A small image captioner, trained from scratch.
Training: soap at rate 0.0027, 10300 steps.
Rows from block 6 of the image encoder of a small image captioner, named by matrix and row number. Rows with one number belong to one neuron. Each number is 128 + 32 x the weight over its row's rms, rounded and kept within 0 to 255. All counts start at 0. After the name is the row's rms in percent of the matrix's.
After each neuron's rows are labels from the 100 images, of 14976, where the neuron reaches its highest value: "strongest on" is what is common among them; "colour at peak" is the nearest of a few named colours to the mean colour under the peak. Only what is clearly more common there than usual is listed. The data: drawn branching plants. In brackets: how many of the 100.
# fc1: MLP up (encoder.blocks.6.mlp.fc1.weight, 512x128), inputs 0-63
# fc2: MLP down (encoder.blocks.6.mlp.fc2.weight, 128x512, transposed), outputs 0-63

fc1.432 937 [104  23 128 129 128  81 125 129 127 122 128 125 126 129 135 132 127 128 129 127 128 123 198 190 137 129 132 121 128 129 128 147  87 123 117 126 123 111 108 117 101 133 128 100  71 143 126 119 128 171 138 129 126 169 128 140 146 126 130 204 129 200 134 129]
fc2.432 816 [136 148 146 120  90 128 128 173 122 127 127 128 128 130 120 157 132 128 120 127 122 124 157 108 167 132 144 128 132 141 128  34 115 150 127 128 131 128 121 126 126 133 127 130 126 130 146 137 142 125 130 234 130 128 129 241 105 128 122 127 121 125 114 120]
strongest on: drooping (52); leaning left (39)
colour at peak: pink (35)

fc1.184 177 [124 125 194 126 125 122 128 111 176 132 125 118 124 128 144 143 130  91 189 125 129 126 143 121  70  99 130 133 127 135 139 127 164 127 120 128 127 126 127 128 137  92 124 178 110 120 124 131 126 141  79 159 131 188 142 133 120 140 127 148 132  98  48 128]
fc2.184 211 [122 128 129 124  37 162 114 128  89 139 128 184 128 193 120 146 128 126 120  83 121  80 128 125 129 128 121 121 128 119 141 113 138 139 115 130 137 128 150 138 122 128 146 123 133 146 165 142 126  79 124 163 123 120 151 115 128 105 128 130 125 157 125 137]
strongest on: two-way forks (78); white flowers (38); leaning left (38)
colour at peak: grey (70)

fc1.274 448 [127  94 159 125 190 130 128 135 118 137 128 150 142 125 127 128 105 123   0 142 124 127 190 146  96 124 121 131 136 128  52  91 123 120 125 111 124  90 163 128 170 126 170  45  50 133 130 123 130 148 124 129 129 163 128 124 193 128 131 145 194 120 130 127]
fc2.274 446 [255 131 122  76 123 121 129 129 133 129 141 132 129 128 136 146 128 118  48 128 138 123  95 128 128 127 121 129 120 138 128  77 119 128 120 127 137 127 110 142 132 127 121 134 107 106 202 118 130 112 134 133 128 138 128 114 130 129  77 122 140 120 142 109]
strongest on: pink blossoms (65)
colour at peak: pink (36)

fc1.401 554 [128 130  76 123 100 203 128 168 127 122 123  96 184 122 255 133 145 128 114 105 131 122 116 124 158 140 239 165 110 127 146 175  72 128 125 107 128 129 136 128 133  79  73 120 141 122 128 128 130 110 126 139  83  91 118 179 128 159 130 127 104  71 143 158]
fc2.401 575 [ 65 129 121 127 147 144 112 160 110 128  51 148 136 138  14 190 128 135 128 128 108 118 128 160 121 131  22 150 148 128 101  45  87 137 125 127 131 128 124 161 134 132 109 103 121 124 109 152  89 134 124 131 184 130 112 170 130 101  97 127 135 130 110 122]
strongest on: drooping (81); two-way forks (68)
colour at peak: grey (72)

fc1.199 184 [126 109 124 136  89 134 128 132 123 125 128 127 132 127 255 137 128 167 122 132 105 116 168  84 128 128  86 131 154 124 125  39 158 130 171 126 128 130  97 186 114 127 144  82  17 131 138 105 105 121 125 127 127   5 123 130 135 123 123 101 131 126 121 131]
fc2.199 188 [127 123 128 113 102  88 128 144 128 135 138  72 134 123 101 131 127 127 186 126 151 139  55 136 126 117 115  93 110 124 169 194 128 174 135  25 249 136 135 142 115 138 127 128 104 105 169 120 143 171 147 127 196 128 115 106 139 128 130 102 108 132  45 134]
strongest on: autumn leaves (45); drooping (38)
colour at peak: white (34); pink (31)

fc1.332 421 [124 125 231 127 129 161  87 127 137 129 128  81  92 124 111  96 129 128 130 182 138 139 107  95 125 137 186 117 129 127 137 122 168 123 129 200 127 128 148 120 205 180 136 116 103 135 166 123 128 140  48 128 129 125 107 127  94 126 128 174 132 109  86 135]
fc2.332 355 [122 132  71 141 107 108 182 104  90 130 128 169 121 135 128 123 125 128 138 130 105 155 143 128 128 121 136 220 139 128 129 108  92 154 122 128 108 129 128 143 129 101 144 157  97 143 140 136  91 128 149 138  88 122  91 191 128 132 131 148 125 193 128 118]
strongest on: two-way forks (78); leaning right (46); drooping (42)
colour at peak: grey (62)

fc1.470 340 [128 162 188 123 255 121 130 121 134 132 129 139 130 125 119 122 109 128 118 144 126  70 135 162 117 127 126 115 128 124 134 117  44  87 126 114 123 127 152 128 160 110 196 120 134 129 140 184 125 117 108 139 128 150 128  70 177 132 103 135 142 134 127 128]
fc2.470 368 [ 96 174  63 155  93 152 130 173 189 112 101 157 129 147 167  98 128 150 126  89 118 142 110 138 126 142 107 175  18 128 204 114 129 141 120 128 139 120 117 123 119 157 175 173 129 153 130 122 187 119 135 145 115 128 129 100 130 138 105 129 128  67 136 130]
strongest on: two-way forks (74); drooping (49)
colour at peak: pink (30)

fc1.185 147 [ 93 152  91 131 255 130 128 130 129 129 159 129 148 100 108 118  81  76  97 136 127 129  98 149 121 110  95 147 136 125 130 128 128 135 129 152 138 148 149 117 178 106 137 133  93 142 128 130 128 134 108 128 121 123 126 126 114 126 128 112 126 140 141 126]
fc2.185 149 [118 146 130 132 135 131 117 125 150 110 123 167 117 135 139 119 132 115 144 124 146 106 128 162 105 148 118 139 115 157 255  70 222 167 130 140 159 138 146 128 127 122 179 118 134 128 108  92 126 133 125 121 128 171 149 129 134 107 130 133 141 128  84 182]
strongest on: leaning left (57)
colour at peak: grey (61)

fc1.139 222 [125  62 131 123 134 193 128 147 195 128 118 127 124 125 134 157 127 116 175 132 133 141 130  69 162 136 191 158 134 128 132 149 119 129 127 125 126 110 136 126 124 118 148 137 171  85 130 127 123 127 144 128 122 220 113 118 141 128 130 122 127 143 120 126]
fc2.139 220 [ 83 140 126  29 148 185 128 120 121 130 136 118 125 130 128 159 129 126 128 124 131 148 137  27 129 141 120 128 124 109   6  43 153 144 130 127  53 129 132 127 138 128 125  70 130 110 159 122 111 177 184 150 157 128 125 255  60 114 131 128 116 136 101 121]
strongest on: two-way forks (71); drooping (64)
colour at peak: grey (75)

fc1.85 233 [128 129 187 127 134 123 126 147 129 137 145  74 134 123 201  71 129 125 148 130 126 125 193 123 139 192 168 144 234 126 174 128 136 128 118 128 132 232 109 114  69 142 125 101 152 126 103 127  96 169 110 128 165  90 130 136 138 126 131 146 131 109 108 129]
fc2.85 279 [129 132 255 120 140 128  69 115  91 128 145 151 115 129 126 107 139 128 148 129 155 141 161 128 132 139 166 210 113 131 119 148 153 104 152 130 130 124 154 108 133 132 140 136 176 255  85 137 172 147 153 151 140 132 169 136 123 157 128 130 121 130 129 130]
strongest on: two-way forks (70); wide (36)
colour at peak: grey (65)

fc1.122 048 [128 111 131 128 142 133 128 121 126 121 127 129 127 140 122 153 128 130 111 128 126 129 133 109 129 126 122 129 127 126 128  99 120 125 138 129 128 127 124 128 101 132 137 128   0 128 114 132 128 117 168 133 130  95 131 121 127 135 129 128 127  67 117 129]
fc2.122 030 [112 100 139  99 110  89 129 143 122 138 125 142 129 132 133 173 117 137 129  59 132 192 132 153 129 113 125 139 131 128 141  46 194 255 134 128 117 128 135 126 120 125 138  86 126 128 128 135 174  84 175 124 117 121 123 193 133 128 133 128 114 131 120 126]
strongest on: bare (40)
colour at peak: grey (75)

fc1.303 016 [128 126 127 128 129 129 128 128 128 128 127 127 128 128  13 130 143 128 156 126 127 128 130 128 130 128 135 123 128 128 129 122 127 128 128 128 128 128 130 128 128 128 129 127 130 128 128 127 129 128 129 128 128 129 128 128 130 127 128 132 128 124 125 128]
fc2.303 009 [132 157 129 115 128 232 125 138 119 123 128 136 125 144 127 134 127 127 126 128 132 145 132 158 133 215 136 127  99 130 192  94 127  48 131 130 121 128 132 121 128 138  69 127 135 114 127 130  94 145 123 150 128 126 138 185 123 135 128 126 140 130 130 128]
strongest on: wide (62)
colour at peak: pink (30)

fc1.44 168 [150 116 188 117 101 133 128 125 128 121 122 152 131 136 109 132 128 141 101  79 149 123 104 143 128 128 179 138 124 137  92 171 164 124   0 124 129 129 125 127 135 116 203 127  83 128 121 131 125 116 134 138 126 127 127 129 132  81 131 125 128  59 115 119]
fc2.44 145 [128 111 128 152 133  33 141 115  69 149 131 135 128 123 140  72 162 166 116 113 131 155  33 124 128  94  67 104 112 136 117 143  60  92 121 105  46 128 118 130 119 128 162 121 128  72 131 125 212 153 109 122 113 128 128 159 103 130 126 124 137 149 147 122]
strongest on: drooping (58); bare (45)
colour at peak: grey (77)

fc1.442 433 [130 120 123 116 160 125 128 129 123 128 129 144 130 104 125 125 113 129 102 135 148 141 145 139  96 180 129 142 128 132 116 219 156 130 126 183 147 140 118 129 155 133 123 126 113 124 129 128 123 124  71 128 127 108 127 117  84 128 131 121  99  95  11 115]
fc2.442 449 [190 115 148 116 108 149 131 167 128 128 113 127 247 120  99 189 124 173 125 152 127  84 148 135 125 126 190 122 181 128 137 139  91 255 135 133 131 129 129 113  98 135  64 180 111 153 121 121 118 128 159 136 127 138 138 153 143 134 114 118 143 125 138 123]
strongest on: night (63); drooping (51); white flowers (45)
colour at peak: brown (61)

fc1.348 155 [128 126 122 130 130 128 128 199 127 132 135 132 127 127  71 122 153 123 155 137 142 134 184 133 192 157 161 136 128 127 130  82 126 128 126  86 124 124 178 129 178 204 118 129  30  93 114  92 105 119  93 128 122 101 128   0 141 186 128  99 124 149 143 130]
fc2.348 167 [131 127  96 125 126 229 140 118 127   0 125 134 128 118 157  80 126 128 169 163 139 137 149 139 128 138 158 115 117 135 138 128 162 130 140 129  86 130  91 132 123 140 122 145 134 111 128 187 155 126 128 152 114 128  80 176 116 117 142 132 141 131 138 113]
strongest on: two-way forks (75); drooping (39); pink blossoms (37)
colour at peak: pink (38)

fc1.371 457 [121 130 124 125 131 140 128 109 162 127 142 128 113 101 133 138 165 108 200 129 135 125 174  81 127 107 161 141 132 143 143 161 122 127 118 142 128 147 150 142 121 129 141 114 106 127 144 109  98 128 152 134 130  86 125 185 130 141 101 128  71  89 124 127]
fc2.371 498 [142  90 125 126 122 184 135 139 131 130  41 123 128 137 134 118 135 144 126 132 124 127 161 116 128 133 132 130 129 129 121  89 120 150 127  41 121 134 141 181 128 128 125 136 133  65 121 124 126 143 122 107 128 124 128 255 133  85 160 128  74 150  84 115]
strongest on: two-way forks (69); drooping (64)
colour at peak: grey (80)

fc1.12 592 [127  25 157 136 128 128 130 105 105 130 128  62 129  66 206 179 181 125  98 125 128 133 128 126 129 128 223 197 111 130 121 202 147 131 143 151 117 124 116 124 139 118 134 123 119 120  90  94  99 119 122 166 101 130 130 124 127 118 126 128 128 101 179 150]
fc2.12 676 [137 108 133 126  90 129 129  73 116 132 128 132 125 128  76 155 125 142 153  99 129 127 102 124 128 106  16 123 146 119 113 118 131 143 142  77 111 126 128 125 128 128 130 123 127 107 125 156 114 146 126 130 132 124 134 150 128 128 100 128 139 131  74 135]
strongest on: drooping (54); leaning right (43)
colour at peak: grey (79)

fc1.78 138 [129 132 112 132 162 190 128 127 161 132  89 120 125 129 136 133 114  90 126 119 125 131  87 132 129 131 152 171 125 130 128 158 190 135 115 137 128 143 124 129 141 118 205 106 255 128 128 152 153 162 114 122 125 156 132 113 192 146 131 143 131 128 124 128]
fc2.78 111 [102 137 123 131 104 189 119 175 128 129  68 128 128 131 124 107 154 145  66  97 116 128 136 116 132 170 106 128 142 140 128 120 111  58 118  96 123 128 121 132 120 115 131 154 137 134 138 127 209 144  84 144 168 125 130 166 109 126 125 188 134 128  70 128]
strongest on: white flowers (40); drooping (36)
colour at peak: grey (71)

fc1.141 471 [128 151 118 137 155 218 122 137 128 121 115 109 129 113 137 134 164 158 156 167 125 130 142  89 128 128 133 141 127 117 128 114  92 113 129 115 120 130 113 128 136 145 136 106 131 125 126 137  99  98 114 161 130 139 127 118 147 134 134 121  86 120  78 128]
fc2.141 510 [130 140 136 101 125 173 128 143  99 136 142  59 157 177 127 136  89 107 132 128 164 150 102 116 128 130 201 136 125 151 107 123  58 149 128 127 128 128 128 131 137 129 121 129 133 132 128 124 132  62 143 149 128 126 129 209 127 107 135 135 144 153 132 111]
strongest on: drooping (40); white flowers (39)
colour at peak: pink (48)